Weights of a small multi-label image tagger: batches of 64.
Rows from block 6 of a small multi-label image tagger, named by matrix and row number. Rows with one number belong to one neuron. Each number is 200 + 30 x the weight over its row's rms, rounded and kept within 0 to 999. All counts start at 0.
After each neuron's rows are labels from the 100 images, of 14976, where the neuron reaches its largest size: "top examples" is what is common among them; "peak on" is the class under the peak. Only what is clearly more common there than usual is listed. The data: small renderings of single solids in any pose. In brackets: how many of the 100, against the usual share in percent.
# gate: MLP gate (model.blocks.6.mlp.gate.weight, 1024x256), inputs 64-127
# fc1: MLP up (model.blocks.6.mlp.fc1.weight, 1024x256), inputs 64-127
# fc2: MLP down (model.blocks.6.mlp.fc2.weight, 256x1024, transposed), outputs 64-127

gate.340,148,201,196,261,230,190,220,180,214,171,201,232,155,126,133,218,198,222,277,175,197,233,254,194,186,182,247,225,181,180,161,173,246,197,172,162,191,244,248,208,221,201,181,218,210,209,177,218,229,203,223,200,197,218,190,210,141,160,219,224,186,140,183,228
fc1.340,200,213,215,241,227,158,240,182,211,182,174,257,160,202,126,201,172,202,251,190,182,215,227,189,218,167,243,217,205,156,165,207,243,191,192,173,173,232,235,207,190,189,218,192,210,217,174,222,224,199,224,184,221,225,201,200,161,148,179,273,176,169,189,233
fc2.340,219,203,193,227,177,237,198,193,211,158,295,210,220,170,179,192,212,184,195,164,210,228,152,195,186,213,245,185,195,194,150,220,250,219,197,217,174,188,183,260,206,139,197,214,250,130,208,216,239,148,176,206,209,191,207,202,242,180,193,158,202,189,231,212
top examples: red (43 vs 8.8)
peak on: solid (100 vs 31.6)

gate.732,120,178,216,194,206,179,203,207,234,221,178,169,218,245,213,177,203,198,234,231,175,225,174,161,231,178,198,202,214,194,244,211,186,215,195,175,219,195,217,202,226,223,120,228,159,214,163,198,211,224,182,187,223,222,184,194,198,234,264,171,170,217,201,202
fc1.732,179,201,190,206,195,196,264,200,227,177,210,242,197,204,180,220,220,185,205,215,160,214,147,183,222,207,187,153,236,136,261,214,267,205,198,205,189,180,188,199,204,225,153,189,159,196,155,231,167,205,183,201,210,185,232,184,240,228,196,242,198,189,197,170
fc2.732,206,142,221,261,245,214,197,246,162,212,229,220,213,195,206,190,191,154,214,219,213,215,176,173,196,196,152,203,206,244,215,167,233,221,205,173,236,227,205,228,162,170,154,202,157,186,171,223,220,188,170,172,218,207,241,224,210,191,195,169,214,159,259,171
top examples: pink (30 vs 8.4)
peak on: solid (99 vs 31.6)

gate.405,156,205,183,182,219,199,190,141,243,244,235,177,208,181,237,175,201,213,198,221,200,224,180,165,226,207,227,154,239,156,263,235,164,222,266,179,226,156,199,182,222,195,183,194,197,196,185,236,195,206,194,197,233,205,195,198,203,228,213,259,202,211,199,239
fc1.405,147,153,132,260,217,177,172,182,244,175,171,252,224,217,196,201,191,203,231,176,169,162,157,222,242,227,203,182,254,149,215,189,191,210,157,150,256,219,184,213,202,192,170,186,181,205,178,221,207,186,203,214,214,219,205,221,247,224,188,209,199,150,222,235
fc2.405,223,179,212,229,166,264,185,191,236,200,267,202,237,189,210,204,238,172,184,205,161,187,213,177,217,196,190,190,172,245,205,204,252,231,221,233,240,206,165,228,190,191,117,202,176,158,191,265,213,194,202,173,223,186,239,250,228,159,183,194,220,195,214,192
top examples: pink (29 vs 8.4)
peak on: solid (99 vs 31.6)

gate.657,102,224,138,248,219,219,200,237,216,156,222,229,262,155,201,232,193,181,254,185,173,207,243,197,192,195,173,187,192,178,187,202,201,228,173,166,211,267,244,182,207,189,171,263,196,172,192,207,175,168,206,243,154,229,196,188,178,200,196,192,214,197,170,251
fc1.657,256,186,216,168,203,233,163,161,171,213,209,196,224,150,235,198,200,214,200,204,231,163,206,214,202,219,190,202,227,247,157,206,159,238,246,260,212,135,148,139,157,240,251,209,231,173,173,182,178,160,198,209,216,173,194,195,190,190,181,220,218,226,240,247
fc2.657,163,202,144,202,225,256,225,213,246,197,238,178,187,181,237,204,205,221,229,208,195,201,210,200,228,226,205,240,145,194,214,204,196,178,157,233,233,173,237,237,165,221,175,206,203,180,172,179,230,215,184,166,184,204,201,228,194,222,193,223,230,192,214,222
top examples: red (46 vs 8.8)
peak on: solid (99 vs 31.6)

gate.347,184,232,117,232,197,162,278,198,250,198,201,223,142,211,176,252,170,219,181,208,185,215,184,225,213,240,195,202,192,126,278,216,194,171,188,188,172,227,260,192,187,186,219,191,184,209,184,176,166,222,190,262,213,227,235,198,142,181,214,236,199,184,148,219
fc1.347,193,214,211,176,164,211,200,237,198,217,182,219,192,196,239,178,215,199,183,256,185,145,196,183,188,201,180,164,284,230,192,215,201,218,208,133,181,337,163,167,200,240,215,189,197,198,190,223,187,156,218,205,223,217,226,231,200,188,186,200,199,174,226,226
fc2.347,228,212,196,185,212,135,189,206,186,207,194,208,168,255,140,147,182,146,185,297,169,210,198,232,195,236,200,200,238,170,237,164,156,201,215,198,243,209,222,182,260,192,228,210,174,204,119,169,241,212,201,191,171,238,199,223,264,182,225,182,224,126,256,167
top examples: pink (36 vs 8.4); white (26 vs 8.3)
peak on: solid (96 vs 31.6)

gate.572,188,196,272,202,225,226,235,200,233,206,202,190,144,204,222,156,152,212,212,166,212,191,237,172,212,165,192,191,195,170,220,195,185,195,210,232,203,203,238,162,242,172,209,186,182,253,161,182,208,258,178,233,220,175,225,164,187,135,180,251,219,184,192,184
fc1.572,202,229,194,153,144,215,224,257,201,259,161,215,269,233,219,180,209,212,129,216,223,185,145,191,202,200,146,211,237,201,213,240,229,158,231,204,124,242,155,215,194,193,138,219,220,205,198,218,220,225,205,143,188,249,185,250,219,218,176,181,194,241,218,125
fc2.572,216,233,191,153,205,202,203,204,194,162,195,232,207,313,189,169,175,207,227,205,182,173,213,188,173,178,203,182,251,261,177,224,212,131,197,261,155,223,218,222,219,216,180,220,195,233,206,205,213,215,178,186,146,195,205,225,255,179,199,199,222,182,187,196
top examples: pink (38 vs 8.4); blotchy (27 vs 9.7)
peak on: solid (100 vs 31.6)

gate.608,219,278,152,155,185,217,308,169,206,202,251,233,134,187,233,174,182,270,172,194,159,220,205,211,196,186,210,205,204,189,205,233,228,164,234,228,171,207,198,244,157,187,218,170,193,194,210,249,204,219,189,185,173,223,170,193,212,184,160,264,207,239,194,141
fc1.608,181,283,208,162,195,171,264,172,246,175,266,234,207,213,186,162,197,226,171,204,165,203,193,220,192,164,205,210,204,148,209,227,186,188,210,203,175,176,217,279,203,209,198,231,173,168,232,233,210,196,223,180,183,177,188,206,199,190,203,204,207,242,226,154
fc2.608,207,229,164,209,143,217,193,164,230,205,224,217,210,191,193,178,226,166,183,170,199,115,172,191,198,234,219,188,221,251,202,218,252,207,204,245,181,178,222,206,202,203,196,206,205,173,217,236,241,232,194,163,194,165,215,188,191,245,237,159,161,195,205,243
top examples: black (32 vs 8.6)
peak on: solid (78 vs 31.6)

gate.110,168,196,224,226,224,201,209,163,218,181,233,182,187,209,214,213,188,216,191,165,129,210,255,148,194,150,213,157,237,177,210,181,138,178,212,191,189,210,210,195,238,205,209,249,177,186,195,217,159,206,165,183,178,253,178,170,200,181,208,232,209,173,176,170
fc1.110,203,212,276,185,184,261,272,198,166,178,233,187,172,203,207,200,192,199,153,202,128,165,186,158,246,189,154,202,209,247,300,215,217,239,213,228,183,219,186,152,189,245,145,182,180,202,242,185,185,202,177,167,188,213,186,155,184,208,225,223,168,222,220,185
fc2.110,182,238,194,276,199,219,204,265,219,133,228,238,155,223,173,214,153,171,186,215,215,139,241,211,221,212,226,212,185,226,227,217,175,221,220,200,247,159,199,220,179,208,188,212,182,179,196,232,180,236,219,169,191,153,241,165,258,155,201,211,236,193,196,223
top examples: pink (45 vs 8.4)
peak on: solid (93 vs 31.6)

gate.105,210,257,227,117,193,218,205,168,162,245,210,172,180,212,165,164,217,229,238,176,203,220,168,204,211,232,205,275,173,173,173,173,220,195,250,227,232,177,184,252,218,150,172,181,193,198,234,216,231,230,189,197,207,192,187,179,201,226,212,199,200,243,244,194
fc1.105,186,142,177,268,195,212,215,232,240,158,188,224,249,198,258,229,205,177,171,221,192,157,220,183,184,147,188,114,248,242,224,227,187,209,147,161,157,207,204,132,182,240,224,224,198,195,162,195,177,175,195,185,221,217,217,214,225,172,202,213,196,163,173,191
fc2.105,170,175,182,215,186,192,194,192,247,161,212,183,209,236,181,215,137,226,244,175,206,170,196,191,217,193,181,134,173,199,187,184,214,236,151,203,213,197,181,191,268,139,166,184,175,215,195,176,237,216,231,186,204,247,189,157,222,175,220,205,225,120,189,187
top examples: black (37 vs 8.6)
peak on: solid (99 vs 31.6)

gate.326,161,185,207,164,228,204,211,152,150,192,225,157,236,233,214,137,160,235,254,194,202,204,262,189,210,167,182,240,167,287,217,234,155,241,256,243,214,228,197,225,196,182,148,166,174,176,209,201,225,231,160,196,147,199,175,191,240,197,225,218,198,234,206,205
fc1.326,110,169,179,161,201,215,188,165,188,171,223,197,203,196,237,198,163,213,210,201,172,208,228,224,233,167,188,197,201,235,246,203,132,216,233,206,224,229,228,249,213,168,178,216,205,215,221,260,224,226,176,142,183,196,187,138,163,207,233,237,188,226,177,227
fc2.326,199,222,202,208,193,269,189,193,161,158,251,143,194,156,228,232,197,176,220,164,205,201,205,183,170,223,207,146,150,214,216,194,163,200,220,178,232,201,211,219,242,206,256,229,182,212,173,250,192,220,208,179,238,157,120,170,149,238,184,146,218,199,248,216
top examples: black (36 vs 8.6); grey (29 vs 8.5); dotted (27 vs 10.1)
peak on: solid (95 vs 31.6)

gate.497,204,197,203,176,168,238,174,206,209,188,203,127,187,183,234,161,244,187,223,193,196,173,205,197,244,241,199,225,187,179,199,180,199,172,214,181,235,248,218,231,225,218,151,215,140,258,223,210,254,265,203,125,227,174,168,181,157,212,187,213,239,184,227,197
fc1.497,169,259,201,198,206,231,284,231,191,202,236,168,215,181,201,138,188,214,211,240,225,186,170,204,187,184,159,219,186,207,228,201,229,218,211,227,181,255,218,221,197,199,144,213,205,234,199,198,145,269,194,163,171,216,194,212,221,178,194,236,210,207,185,200
fc2.497,234,168,203,178,205,238,207,229,169,197,166,183,219,198,217,275,224,163,188,239,196,150,197,197,220,155,177,201,222,307,233,227,154,124,193,190,162,222,154,194,160,224,206,195,152,212,250,179,172,194,179,225,221,183,213,210,232,247,235,172,200,221,165,209
top examples: red (25 vs 8.8)
peak on: solid (100 vs 31.6)

gate.324,217,244,192,216,196,202,183,215,226,197,166,179,265,207,216,228,163,242,198,140,188,183,249,190,201,185,199,203,197,184,177,262,203,213,199,200,159,203,152,158,194,206,174,202,248,182,199,205,211,185,190,190,222,241,199,206,130,177,170,196,188,203,204,200
fc1.324,192,183,227,174,211,220,179,214,262,251,194,187,225,188,201,167,173,215,192,173,280,209,237,168,176,150,194,220,238,192,175,213,202,210,258,230,137,244,234,202,240,167,135,245,165,211,164,210,220,194,148,217,219,194,185,224,181,175,182,232,207,207,199,201
fc2.324,232,220,182,212,183,192,167,177,179,189,169,221,170,215,166,176,168,152,199,220,208,175,237,222,221,239,197,221,250,233,186,188,177,151,193,171,231,233,211,219,249,197,165,230,192,200,207,206,196,171,204,198,191,222,214,177,193,135,234,179,203,215,209,211
top examples: pink (86 vs 8.4)
peak on: solid (98 vs 31.6)

gate.712,186,213,194,166,219,215,244,161,228,184,261,193,178,204,213,193,179,204,221,267,165,211,201,195,260,239,211,162,231,184,250,209,182,134,201,181,205,201,233,190,212,197,195,193,198,209,175,213,214,181,190,263,171,200,196,177,229,271,212,203,195,197,213,188
fc1.712,209,194,177,164,204,208,228,120,253,179,249,192,177,181,226,212,209,228,224,269,186,195,163,216,268,267,202,169,213,156,254,211,189,145,199,187,207,216,238,206,218,210,221,182,188,212,200,189,223,189,208,274,184,224,181,191,207,266,213,173,180,197,191,169
fc2.712,186,166,235,240,211,176,205,158,198,213,195,185,203,181,199,198,261,164,251,243,151,201,193,189,191,210,238,171,247,165,211,193,229,200,225,166,165,192,165,223,214,194,174,228,170,184,230,225,165,182,153,190,210,207,254,180,218,252,205,207,182,162,187,194
top examples: black (79 vs 8.6)
peak on: solid (100 vs 31.6)

gate.323,143,159,131,226,180,183,244,226,259,205,186,191,237,194,269,212,186,227,254,192,178,171,187,214,201,195,159,195,191,154,169,226,227,162,151,203,173,257,142,254,206,184,188,188,173,269,226,169,245,266,180,227,191,207,221,160,151,213,190,214,255,224,210,142
fc1.323,233,254,268,169,226,249,177,165,137,187,225,153,197,198,163,209,179,202,155,198,246,188,187,190,201,213,222,173,143,247,239,218,155,233,244,253,193,149,224,166,174,208,228,202,254,143,200,210,211,164,202,207,217,210,162,249,203,186,206,187,171,191,170,260
fc2.323,203,189,201,169,169,198,235,189,240,198,205,228,215,229,222,236,164,227,187,166,182,184,183,188,246,230,190,154,172,174,253,240,239,184,220,279,166,203,172,211,231,230,168,211,225,220,198,215,221,260,222,217,166,189,219,224,212,237,135,209,178,164,142,190
top examples: black (72 vs 8.6)
peak on: solid (72 vs 31.6)